Weights of a small encoder-decoder image transcriber: decoder norm layernorm, 22605 training examples.
Rows from block 7 of the text decoder, named by matrix and row number. Rows with one number belong to one neuron. Each number is 128 + 32 x the weight over the matrix's rms, rounded and kept within 0 to 255. All counts start at 0. Numbers have three digits each.
# fc1: MLP up (decoder.blocks.7.mlp.fc1.weight, 768x256), inputs 128-255
# fc2: MLP down (decoder.blocks.7.mlp.fc2.weight, 256x768, transposed), outputs 128-255
fc1.370:123157190073111165125184130112167131123117122154141150113141153113102117106142161176112113148112196126146105177138124096150095198098110125135128118093141121142111122137197138092086158107125146092089147106147100142122093170161154154133105091114156039171115121167137140095147110169103163161118113188134118041157161071132133150135165117100083139086134114138109089148177169127107153063149
fc2.370:119152102097170140114131099166065145154134144133162151153149164100104070145117076170151141145084123116098130090156076109140173125112138152076139141071157130052157141104150121132118186107111167077131128154105108095157147104178133128110073128168093106180160127096102127104103116093133098107131111103119106149145121149119184184149089147141126126157109066098091124133101203131078113151136
fc1.371:130117064144086121129145120118063128037159137122172120137129135162134127157088170198167113147109190106111184093114108101128138139146153121053105148092109150081144120150114136086147089153134106106145095205143130093191133044142134151129096106135127078161161133168093149137198175141117068125095130144120149144149135173130108182186168107078088109117130160124132148099092177145114139112087
fc2.371:147131073132111119141116110123158118089138101059144177178164171197121133115123210136142162098155100110189143125175114145141156147100107114149108164087101113132106129091132085120112175140142139057127094172144198154159133181156123165104113156127151148085131138149144106147196132067134154158128091140148127131128159068152108119089121167086156208159083157083103118141118143112116138132172
fc1.372:156054123170104132155089120127081099081094152123135128145082134144133119074123126114104146084111148123155124130111170106093106083151152145130131150083158114108138131157193113110069118178131086149092149125141160145120140131080111112124078097138148118076169153069117151150132115114113171161167148088150119107127097134124158140133075093093146143085159122114133086149143144131101097108101
fc2.372:112142113073222164127143104117119141206113101149114123138140129156123095169092105145175131162125121103088140129115108126104075134112133163104124132104087155109099151146147119092127104088129144154106109135101179109161099131144164148173116088111099127130116108171141118113091104112161172148114156131142089165079107169170116071092108137196152151122161175139103111124125131101159094153192
fc1.373:099117156164133117108119041078138126209159115157150116124088127149165106124138101111171139199121089149119157155093053156155099138123138088107116168131192107118164151108064110120132153097106135124107083155106127129125131114140078139107222175121146137125123102097088097064181150185156104094114105123089122131085094107102109124134097172126055091111160144110122082119158081163093087114188
fc2.373:131177051053183139085186118193101098088129132116131134124128112138083125184168144170161155141129153127136147060104182134089134133152125107143094097141124161223182137238147131131151147117130139112154181124197134167065157133108171160128100091088165131166129151180130170127117149140106087147102145125094094148126108169119129130093153103159174174121118114130052115089142092135120136108147
fc1.374:225130180091175106102143201080109117189141087185156140077104071166092067129093157101132043127084115165133173162107163156105120077058155131119142180093112077159140029111120145111158093148132061147095077148118146160116170070142054110089141193090087107153085123136168105110193119101135063153144140073135077099080153146125087133129068158105110138110188101156141158208164108192127118084129
fc2.374:060104161061121132171193086134089131158179138149105098079167144177111175162220130128156135179066212111144086120138113155136181109146194092086175145118110104099146083162121153118115127149142110131116115118116092126166116077153146128069134126154137126083131134176134150144072156132094134171144137104153087125189078124155194137175115108146118114132133108107118165119094081111130155124085
fc1.375:136133147132178133102062104127155077118128147086127092165090180149192104140152131138150149126146145071028192152135216122160110198086102077149123119181182136102059109196144125043147120134117137091178157088137189203129138135155095119106114080055137116091147085171070147130133103137134177150131152007158108138189110192130120100124131086093167061111135143125094162105150102121114097143085
fc2.375:127138127103118161123060146141110173123115068124147135146137115096122092135103190140150115052180041131123084084151073120091162139134164153118136097133112153160110100104144125134152106083080152118100144040145151136121119050155111136144165120192117156123090075149158139136166106151116119095164128160133123168145133107132147151148127118080095143127154048161151125151162203162135098118174
fc1.376:149131159115146137156118129146167113115140096116096162145085160185084209164188152107052074123035142179177103137131148175090070146082121149069122163089091155109159080104048103100124106123102160152127113114145199166106098108118150162119119113170129145208145116124116124088118112155141183096118153162152104116168108127072149137178153098095142066156136108105069056090190114111157132142167
fc2.376:079111074095171122126083104154149121092149184150177126133156109157086071129127157108160162162146174209193196148135108146174113116161075101109154156115130105113077087093054155156155133115154074116158129080090196118127139211065091124125091141097175138098145171148098147152125134105101121155121068120121103109052104126146174089169200110160109193132048074159137106121158106149073132200126
fc1.377:077118183124130128103134112095124152115167138146109132078100181118103100135144092120151134132131140167135154120218171129123176114102139121161145102149096098139118126119182119117068212127133127107098151148091127143131166177133095129126138140125075161133152102150185110165135149116203132113161126172097126100096098141110168115121077158107112134082135147123144129159117090110131096143120
fc2.377:154086201132156056107156120110094189105076096096097139127117110099148135129166145145100149136085154045142138099083104107113103106179074137108154114167124184076110190123125167114154093113125126133126105124157124148063172098142151154147170110154128107123131150104146107151151169115192139140120154115113121119096167083147125207099126132111119185149126124108124124156128161161174093100112
fc1.378:102043154134116087094160120153146194079142114122148124103101094094146098087106089151157162152115165216096153113147128140167111214131132057183146116088067142158092139129135080115131117155126178070154111199107153133165179165140118099154132078129135108140073076179087152118171148087150135078116136146175106124156131110098199137174179129099085105141158106118087068092132157107057124084147
fc2.378:139123179149107155183141126151133148161128185079132144148139127108121094076127179076127084114106159108107135141068148148106126105084140110096124098052122127116175168094147134128138112152077073109124108134171137126154157067102136148095085157110087133094127139187090155121142047162095105144107101137198156147122088089127097101123097135147094145106063087164111157123102125152184132255099
fc1.379:068097145197188130058133120052178113158105119117184125150138095177115102092071077148107154166139154137085176146130140139124081126131133113126101118108152120179174122086104160136168129127151117098164180160172099187101103102199106153117136113090159132166087080099079107106176173111103167155100144080185053093120060110142119101105055142158104107142159136118138095157111092119121173158105
fc2.379:135108127068115133072117092043116081104159098065106113068054152167151115145119103060165104075181148082161140147151154156179139148156072160160131137165129103168169170099129130149101115123102122173110188084118100140087145087076155137134128136113099069132136130217168146164064121127150126095149129140098119203149119142131079186155118108178084157151131111124115136204038081125126106120135
fc1.380:129174123122161159077107111124107146178197103083139129117104147120138095086120144155131136163120095110140141100125111165156108164142113104148113166203102151100142181123105160118116138123147068116135191077170131145134167119132145131152226110140178115119103084068106173115135164141108092128082075117171121215177099068106173127128098137107094152115153103106110116133095112110108113051148
fc2.380:139137067071074108147169118117136152158173142117126178135110129136092146122096141122130133100098120202138137110125153120051070145128137131074090113168166168138139105156108097054073163101115156197134117073129053127174174112103193111129111189112120152165169164098122133147107123074130142110186170152136094150122090103124078081132144139101150207108155166136190143124139069089111147169113
fc1.381:168232117123122104145131108158173221096134161154123161128117165125101088181140058148110126111111133171105099141102158112157124089120114101115107076086141060079097140156139166086076065080114120102166119086105110118171070090110153155089081162164132150133115156128158142126140005162123154095120097186177114119084079105118130103178099160119136141116161110164074135129066130125109129020134
fc2.381:121091103152086210132059109175122080169161099139125109111161175103163169116098120072142119090112157150151075204031159211077091117080165153136110112102138092217173083141169138133128087125091101106111235104126157189102078148166099123158126129121157103143157088112142111124090120100145150085126147125159111172075140127145108113075099176191109086150124200108164094113146132111140170192156
fc1.382:134183070163120061157146121135183123103199112118089119107079131105102113137123098183091139081097123176091127130094134122129118164120098146104095196088182107085093085145106107080088146166149107184140061042162131173124080143144089106146135145183142184074122094116149130078174084172092090148105119150139146133110077151133103151159093066148145137197164132059123118114125152135137154094144
fc2.382:163141142139149133113171090125130079105141127097132130172138090161120176111144066154137103192117129111177048149173090093146158111135105112121142144148160160094128098140215128142167112167147147126117101166144131184176170112151131112131109120168112154141116078139139116156155127128098065127077128099103100184138171178128153109059107128132107120122046151156089196152213123106108149164154
fc1.383:114125117116114197122128138109119132116093153173136124118153196125136124147057174138150088187159125110083097130177082140153120134135155075109146153148179138094137158153097135144106141127134096125138103126125127153093121116104150105109144151108157163180125081104099091139111108176137146143131094133143137097090115135121178110148109130177181116161120139133108138181180130135066184130130
fc2.383:126108207113088080166092067182113109151129139148084176127126136075187096112129097135111118105039158157152138130087142158132162094198134111137090117165140144179124076129107152112158097141160164123145099126162125134137173134161129133105122076197104109151127121100200148177116124099129168171139121103172140136103133122138109175147082127142153141155154140133181116164127183134151055150147
fc1.384:122151199129155168117073120149125123129135146133135110129120098131149159170128114133097156061151052094146109189075184135097148164103103161123129032097080129135147113140100133123211102086060168084109169152101114105098138089159078141078164128111047156100131106178089102182166061057189116193141109129064133117054142141090088157117067159126115116153187113124108084152109103084077134094107
fc2.384:142130067098093154105173168123108094111092137115125096092106129163124176134102127137102110130168100150116114112121131157180096108098110088095148150092097108155146127101107135113086097123068121073094119089131039145119119191155115171168127121120144092068121122203137127100126174151112183128106121150103155077136117094127095170186109173168071114152252119153210137165084133086105169168131
fc1.385:169087126115141152104059180127072148126093136111212112084147121117055157155162167181158123163143147142074129080120122132145133132135141140163107173137071104135149084154062121159133088140148134105095135177128171147117069157087129125101100134098121189143092155202132093165189108109096161153111116128177156187162126212143143134170164115154119065108106142130124103124146106183046098110085
fc2.385:144150029083172153123150131114141144101145122175152132030156094171151135116098126072172149146132129131127093110144121104083152172174164110100208147133133113070128060166080100112185116155159181156123154109141149138169099098102083175083146087161114133086118164124142124156100123098118105167071111155050155052104077105159133097133165099132120204119108158219159115147156114176160074187161
fc1.386:155172097045113132121070148134134116178107154119089039144102154156145157122064192089152140197185158098110113153115163151154211174111115095070185119096104109111185165125156125137168128192140131078045179146115114080132081068099122096137126111147105113089159099121143149123157147142104135114088135090165158139120074202164104087163238112143109133144186136124155115121135129062153102127127
fc2.386:112158096130090128066105145114143140120163127176116099134135091105103139162092146192145185155107197132091152093139123127154143164136107120149151105133117143112129139183118135094096100125085114115124147125150119080096186106189165125126183111121107119132092097076077135084137143176123110130158147133060189138114068137098100092143147151170140216151085102174137148126071120134171153081063
fc1.387:107099115139148107128069153099105130143125127116074123184157134120084144153071100159102086090205105130066196095123169113176095155173095160119058095158089113125138128155152103096112165145124083178085152111082121064129121114136094177136055109127187126157137194138129114114086185111153125142105137154163086109121143146064101150079106192184096060124188099141203150129141119188132150154124
fc2.387:127146151118109192113139147037104129168129127176092119125106161178149114163102107111126166129124138177130094174188133152117091085158155122114150087124119125136128079148149082142138119173083146210117185091087193103136096110120144104164198133121137152110108101159143127099076133117098115164133119138103094163116155178151129092096091202097141113144116145137158083169109149089067089072172
fc1.388:125121121138109128114155162121133133066182132162137156160130120163090141118150184119099119119126118106121130131060116127080151134084165162140180104130123105117205148120145098192130169102096084156117131186153148141108095108101130133093137163139140180158122109172109125038123138151094126182154051142138084150063140100105109085094146084103074122112146140084115200148094107111098120158133
fc2.388:131138142182112125184090134116130128130086077103132120131090142125129065104142117174178150110109118129136151104121134091166123158079103093098140159116115128129104153140120119122133098133134145094149066178113131099163126114183082098104037110134093105137172131122090165164116100068167149118109134128139139063103133165097170134139152158124170133091166119094163126149174127163154160140079
fc1.389:167101115117113118110126107145100142150121131126169164128126112164111148100131079115172167142155082116138178145102140093076148146157115142147160146080143112093124105064107185148167167130067112144158149119079169181116156093123138140087098192146121091195165105144151171060144123169127094111115095114134149068135132085129109150110118140138090128201115072170050058221129140166098148163116
fc2.389:146131081144118109064167104197073117095101121191119165129117136137136109185207120094078112092137143133070179109113059070121170087215135141097106121072121174172155125099120136149102125109079174112114165178133148113050178077174165134085121104140170144142204163129146173138132101147102083179085158119110138091130132123107116121171126131178157106147143107133146118133091104129142124121192
fc1.390:130106167089147093135187129110179075097093135074106135125183117132129150148068125138127190117136089119170120148133159173147115094133135165085165151131133156133112144171145167121136154137114181135143150071095102112125092100160137137130104100153092186134157049125138117129092196102202091119176080110182110099136102165111115116109154152109152136139156110119161131082146126146167119108133
fc2.390:196100112147133073124134155209123168097171105148136098126086114148139173148094149086131166122099175162123095124155129115108165135131158141143147156133118124169085199124086098142103129144140133184130078176100175084143116089148117177106112138123133092107130155141134085145086131146100117149151142119062087132098102061153134160119117157123180080126149152179118116139072135119127095165117
fc1.391:154143138132099125077128124176081141173153064194058146172110159082183101094194063124116085115072079182110125122121141102144176147091121143067134114095154164124069129143073144081179150118093223098087157137108152093133105130195164132139093127121077077095109072131148168135147101132129133152147106096137146152105068192070113151116104126184118149178142153118158157159155114107097137117154
fc2.391:127180116081160217125164133151151099129170119095113143098109094137143138072081084077150128127148070096133145179113108114077145133089079141135118113099097170178122128170176113143107106113134176109131116163128093171120120105129120098140159121133181111120130118171115113115140135063167129168077129188118140121085095122091107172102044114124118131133171137160165147151135085127132185168061
fc1.392:134095150188175112135128117107116126115121112139151122092121114153142088165117165180145144140112119192113168107144153132165081173119060132149104109226102164065066121104167176101116120076120109135072152125147145113131074176124116135113047155099128141142083171083173129099144144169177154149166106101147084202116182160088128147113085174122156174096130122169117176185136197131134157188159
fc2.392:090183128136109175153148104131143131123154144192091118120118108152179120143141140137090087117151132141100116141064156125143092103167112172092100102156110128129143168112185101052033104118101174147161137133133100160099161110079127123172167136162118102135135087122164109163140130155161089117148118145158140108170151114160153070105123163152113119126007156103127154098097134021136148137138
fc1.393:073118120173104173164093137101149154077145101104096081215121104111113110106110046080130108110132145108075222162135167125124128105118089123123164135122152135151094138083108156104132143117102162107081130150044188186153105144118146129145175133176135176145067155106093176134172094180115165124108180165133163121152136121136119148156189057044059066110153047088149138031158163091131083197164
fc2.393:082119122133149111136221148154149111111179137088100112065097130171167148106099113134140068085121101156108123141135154155103105130115129104085148122116126164117103148198202124047123149160139105153111141155170111099138132145103125119145178131125138132109115146191123181099137133131171095127113149095172174129062132070120183087135165169122143065083035152134126157136119086087146117164097
fc1.394:125158140106119133111147157127159113164150103104158140110129148119112161169160131154153102182173094143092115124097156139081134101097177157132124134174166133117127128141171170159110128164109164123124140095147146144128093048097117164084065101127097111149189125114132071129109082119171125157153076156107095113117132154109161100160095118078126161152134122127148124155128137121091144100138
fc2.394:146121176120066114115125135136098135129124168096142109176087103153110090155085147139131151052094172056137160098159104139123137116126180117158139149111159177129078154143091101122172145136151109118111147154130083135121099114175138145178125163170138113147140108159074137163133172070168125187176155112108147098098124145109156155079113167125145101118130101140159119104099158103122151137136